From a checkpoint of a small autoregressive pixel model.
Training: normuon at rate 0.014, 9900 steps, batches of 64.
Rows from block 4 of a small autoregressive pixel model, named by matrix and row number. Rows with one number belong to one neuron. Each number is 128 + 32 x the weight over its row's rms, rounded and kept within 0 to 255. All counts start at 0. Numbers have three digits each.
After each neuron's rows are labels from the 100 images, of 14976, where the neuron reaches its highest value: "strongest on" is what is common among them. Only what is clearly more common there than usual is listed. The data: small renderings of single solids in any pose.
# fc1: MLP up (model.blocks.4.mlp.fc1.weight, 1536x256), inputs 0-63
# fc2: MLP down (model.blocks.4.mlp.fc2.weight, 256x1536, transposed), outputs 0-63

fc1.610:130133114118105131092092141131119069134188123140171087072105160121129122091135140152177158116094141174146165063110169137165111127065150095106115186108136119150097100123105069130171115134135115
fc2.610:104125080157171147135120156160105147171109145103119155177090134129103176174062117179158130114099078040120132111138136161153155098098215120152157120088099116102087169146105105144177075134151105
strongest on: metallic

fc1.517:084199173108155106166125165111159139095094108116154152136137100104088105126159183126119128098162180083102114127104122106069123113085117121081117184143142163134101136174124110106145099157106136
fc2.517:116149182121129174184096148058131141082147097212118139171141183147144072143178106080066194139112188121161148081160156129093158143106127133191112092166125118126152105108148132154144154104051102
strongest on: metallic; sphere

fc1.179:159116105150111116130114114107188081162133108070137123057055132165154120119074108135195116144157142150141093187199105161142168143084071096148071157168207099106119155143132143139159145121116097
fc2.179:161081207148146154117116106171094136129167108162131200143188174123088154169108048123109141166102084131153115145106130099114155089140203184099140110140070127150105140109127124092130103117209138
strongest on: cube frame; spring

fc1.579:164197168109117210092093106151109088126177079104136155122113181063121091069093065110152158151145167123186115121157108082076114115174132141172132143159193082139163079150133173129139127097148163
fc2.579:159117111126147086129064149168126094103143154070087135178124134150134170153118157128105136129076132154122127113109134120104113088083083144111149163095128079171128153109070169115133104115119114
strongest on: white

fc1.598:136136123065140087054105138123137171128046164094188114100089175090097205089169105195112150079118136160148120152110134104091167140170113135045100091115146197121130170113136164057117157122096122
fc2.598:131107155128172187125119149086147095144135136090105150120178096064115097135123122109158138133117116055108087147094201102103140086045200147195124143125160161092119060132166135144088152068111131
strongest on: chain link

fc1.428:151108104121169091130132164074057137157172094058053183109135139125090098146082080135150108129092154157177148085077112130132118122095166093156120125149219090092182152077131156091108155104130117
fc2.428:155113142081129166114121168165146147218149154181160099157164221146178195134076143112134092130100090121122124129139105124104178104193119104113084113150144163124045112100140138151134097118158110
strongest on: plain; glossy; yellow

fc1.679:139103158109116155138111129120102107111083109137144120111067079125068112110133152143129131101195148105136156055155131148141137120097155101167114070121057134118166148089162042135101168164123134
fc2.679:103117093138173158154149123161116092168119124182088159126154113116168142128134123125088091101066113113119138161080100135140161147122145138043136136132171111144082155144135124084137082177110148
strongest on: metallic

fc1.129:102115121087094092082178170138107132148120169129086077112124129034165121106115182101147078123124148205174138152128115177097114167154167124127081092058164160129172179154051073121162135075153187
fc2.129:062125144111131151125080100094119125133142124070121138108092134205106115130155162098189105102104084146208122096196131097181139109121072123111120152136083094184166159096098136125138154148142123
strongest on: plain; light from: behind the camera

fc1.184:146104195119137144058144117081121077104105110137094140147106136131160113033088129126122142116056159169160102148114160155164172165144102123115073090135131114152110204135140122089093166156129108
fc2.184:125155207120115158145154145111158142087077138118152201095163088166149120143138155109081138112122201088142153122114142146106131121108119184144101105084038080090167203152134202102170156121032170
strongest on: black; torus; chain link

fc1.49:123105131177155210180103093073172114066103132150174117107103172111111176132124138126118093140106151110103129131047084136182109170125082122173138158125146105151108142133177161115065180127066168
fc2.49:167129149118146146113091095151126109189139189080097091120111097132133124126069166086132123083189143167035159124152170152070179133140203129126136107189133147118119146121115092110176088068160146
strongest on: blue; orange

fc1.6:063181142138120135135099143096138139087130146083135170128133143079127147179127139106152143116177180108124087165173058140150171114093124108084114156173134128135167080137132140137137129130138142
fc2.6:120125148071127149128144104146053170139141053087145130123153142161151122123181074148067145148098108094080091122167136136136054119119120162197101133168120105140109131147150089148072132127081124
strongest on: black

fc1.594:149136112117081174138148115118115122174132139118132139132169184130138124127131125143152164190219084105116133095127099076187138122121067145154144178177147120104099082074175145067140107123098098
fc2.594:145085120107090133103124125174189142120123085133098114117118151149090130089162140089117111107132111110090055100122167162158114131094120133166097134081072091146109147191081134108137174144126109
strongest on: blue

fc1.728:170114137134156130164131153174151158101152171153159165148080129056096117145077113093181144121091140110112105156110085106108193063150121143108131188147155059161115179092134121127090185148106129
fc2.728:092153125113090180128083151121153103112122112142136115158113169112142149183150144115085106097130112157149146123169101123149099096106158145112106186143089088121022102097110078093155129146084141
strongest on: metallic

fc1.16:099153148107151083168147128144183109097115152113167115138125064173127112104113156138144089117148151096131119077173114138193165064153182167106111156142093043128075159106132139106132142111195079
fc2.16:166107129091094092134145112157152144140102059194101137108157145130158161128089099086095089181152137128146087134155086158114186180106161119123095103130107169165122153107126181137152129088176154
strongest on: blue

fc1.103:163146098059171094111122146163091147113150137152105174117088212171141197125101205110120085213199098101108174091116152152136170133155131086150060137115165129093089110124132117183153137084115113
fc2.103:149112167144124126151132110108114126112135149115134071123087142042092119098162148143107109123108144087125109097165107124138119171087170135104159164153117164168189100137151187156122150141095094
strongest on: blue

fc1.624:132161086171096152065148200138075166177155117163171172187103168121067173175129137119151083127069131109161073137134179118063152176107096068165100157141145126066135197094117112141131138128103103
fc2.624:146077129097128063131129068125050159134091163148072169096184159142196135149136120108183098140195180128122109137153100116167158108096208153076154104150094130151164078150165114090200142148164137
strongest on: white

fc1.514:112165067167134157136153135130116167173157180121174163071117122136057121087203078121090144098143109077188158160134157152119143162119060147153152119096074110060049104124179125119146141121118147
fc2.514:120130147087098131158100151074174157124168117187167130089146115111126126132072159090126101136144040136136144096109175109114114132148130142118103094157128204165216102097078068156134123127108151
strongest on: pink

fc1.116:109165181176095143146225065173126097136123153131168106081082105112145141096083117121168165108152100169119123095182112136140150181109070062182145106167090157157119178116088124094167098085169154
fc2.116:173117146142116106088146123074195157151185062127108189123162176110099161122181150111083044164091167099092115143078151152182118192166165160105125178129192113127092126148155082122151104126138147
strongest on: blue

fc1.81:148084048114146143133101139129132132095091129070101111129133132095127135152164168102111151076146148089125141192159139105076097156110146114110137060155084152112134129127130142154135078120151066
fc2.81:158125166137113178163158134125146142125158070099138128149115105201150166107116140198172150154134128107150140125123119155121108114119077131135136108083129155089128132061108154152067148100171114
strongest on: black

fc1.213:137114152095074148089144085127145085154126144133145142171181121122159134107168112192156197085125093086103174187117085108143134152147091132130105121109112113142123153078091163144110143174085137
fc2.213:154121152190130145127140179103176144076089096138097166122122111111129152132157108081150150149148253113106120148105149172152099127083139180157090129135071125100154122138131125140119128098067154
strongest on: chain link; red; torus

fc1.78:083203165133178151166151162155153129137046088127115085112164150158122097121149146125121144103119147116136113150087133110152145137187177130107135112106106123146176113137145161109148092178104152
fc2.78:140070114185156170165164162123119108209097153167184109155156128163165151123133122075092169135131160139138146101137081109115132108150124146189118112066085155126097152121172134110145097119164103
strongest on: teal; green

fc1.285:094141111179123106108135107142137090121174157166191109052131090164126141053087145104120128142121104207088127182098118141107132132170165154070069150146153143139139168153105122125072136129136086
fc2.285:137107166146163140106108121071150194212059107126079107147107150088186172160148140186156128129141155128158077098102128098113111108174113134053130099205186116152119112109120148100122103178126118
strongest on: plain; matte; red

fc1.365:118141127200088108050095134115105113112107158196132092101129131116130092175172162155103123163143131113125073157088150177098100103108178126162089089156091218156137116139174126098135113142163207
fc2.365:117119141141117151108154126121095142139124097186146135158189115147120121107148116178141087154107097091115141137127138106151149089125090110115145129134133096107125139065076135137154155177078100
strongest on: plain

fc1.192:101134106162163090144089088112107162151123173158146177118156173108138158118065134112140175106172141126120157119166088123184119152145122119139115088084137165115165153088105178164136145122140086
fc2.192:163204176087171131104172155145156115122093162113136120105051136134094059144194118125189071177191098182104134157075085156153171159145110143196150146144092116153088094145126109113133146112091152
strongest on: black

fc1.99:143156124105130103090093203176123158168094127159126165131174131115138105135122133171158068116074086208123105147098070082129080197178133132157094126183144123054105142096112126143108158190075104
fc2.99:100104151159149119162108142165132155135100055140173127055112107127164136096117162080141118169166121124104141156149092172109125110162075141091170081107150150129202126110115099153163137118093137
strongest on: plain; pink

fc1.659:157212128133089077087126153109069118105161120189108120076168085133137098154076170142119055133151160133164139165118093139077122133128112148146104080166161118088116100132121093138157122115118048
fc2.659:074096153163129198179096143169175110107125110119145126147099146153126087108142023143147168089062126113151094127180132020119133146123164152147183156146047135141121097099150129120173114152158200
strongest on: cube frame

fc1.248:142110087146165126126151152131153124160128113112104107179150179127123122136146153101126117110162066133116128130079162135212111187192153127151156118161120099054166139145122112102114124055167146
fc2.248:140085142190144117098180082135108172105115150131133122127132139091216155122079085122105069153097140137090100144184095115078161119140185143103152098215120125124103102125139165152137170106195180
strongest on: white

fc1.605:116169126134190154129132137122107170128075126118132122131148172150102159157163153137102178133088174131142120133157114117099130164112115107126084109131156129129132126207138145092131121148110153
fc2.605:126199196186136130151176142156138118187181122127120094156144097138125105143104064101164139084091191080095178089107162145161102124163145115150129138123147112119106142144147115153161135165160097
strongest on: teal; yellow

fc1.570:076167132118124159114130097082163131106212082130077096085106051146083116147089134152163161134184161136117182143127107129143083135084169086127100167068109134107129140179198160100102132135105072
fc2.570:124135124214106082144152164093177160151145148114133150143120156185121170152146138159126139135088196100144093083089117149120131139174133117115117125111130113110114092120141143160133045109129085
strongest on: white

fc1.198:073116113142135132122156157133145116133171115104085120137124201131156097149153103096099202132217139151131121120097100087090086101071103162143141183134144136145158157128143057169140130123078161
fc2.198:179102105122166131150110116088137089102057054113115069157122120110163142128181153097102096160065178165132139141145185121197096127132100124146178087160155061122138121128148118129117157070147102
strongest on: black

fc1.568:098154153099128159145147165089170071167107109187110145051140152131122131061150156115118120184113159166169137110127150142128067133091092108138117109102145153037127038113148121157102206204121124
fc2.568:121099097175216104109069137164136161108160138127148165162095135110146144128155103131167154198066126062135136172161148075156173148122151127111170098167147120174156138130138189089202128079114170
strongest on: teal

fc1.226:083170162143162123112148198119152170090114162121105056134156097142135107118141135125181112128127064145119120101149114169182080181161102092145076091124120175141141111129159123093115094076138154
fc2.226:150134137180150168094142106142127118178115081079216130120092199105124133146144199163102139097140080149151164111086082128159135150126144111123173177087179179172068123153137108133163124160180088
strongest on: white

fc1.486:103110072055132120136181130109114141187125149082132146131113105126145116097162122167077090123185119123113108163137117116111160177076135152124140215159149134143118183120143086149127174127122122
fc2.486:114170169137108138126151116180172096131191150106140108075177143105189133147127110105170076102071093114118204151103140073148148138123108117125119086131105088122099029094087125149155151102118115
strongest on: blue

fc1.626:159094138062185054120154179118092080103151158100115090118115125093120096097169173125114130123147153149103110129101149193150115122132138148109148156164126106070144143141133107164151114091184141
fc2.626:118111146101147154143128097125129107112122126094162117128127158093107159123150176115138149082156136094136161181118158112145060183124138128087131140150064109170124172121130172107128143136074214
strongest on: plain; green; sphere

fc1.232:131155139173083122121189111066145142124140138178130130129137092112127136190099158108113127078082196108120095103115108166092123081120128068077077141108076115161169091123138106155148148111117168
fc2.232:156117070143219119139090099099145109125149104147160111152087068137153142098160155071202100143139151163153089157136140144111095140139128144127110108082134174157088094131160082181135122085129125
strongest on: pink

fc1.701:106117051141115141112131105157170137106094119100115135147151113168154147126100135143162097141132144134158153205108123123157162124145124137141177131197081126094133128184087097148117178115091108
fc2.701:132150109133140118128156206116104087111121156145149103112136141170130075125146126131162178117153125123150134121098105157158133073122101108105091149148183122185125142131154118121099092145104144
strongest on: cube frame

fc1.546:090083123167141127140160113139148138150106135120141080106161128122134167152120175148081177131112147092101119082113089142096104126096128115090091128177155175114072093129077137146088122131093169
fc2.546:118146180105174140076114133159114167151151143160096160138122186021102113164181096096161058184113040103137131134139126151184098161144102101161154149122179091124152161072199100121159109077176160
strongest on: plain; orange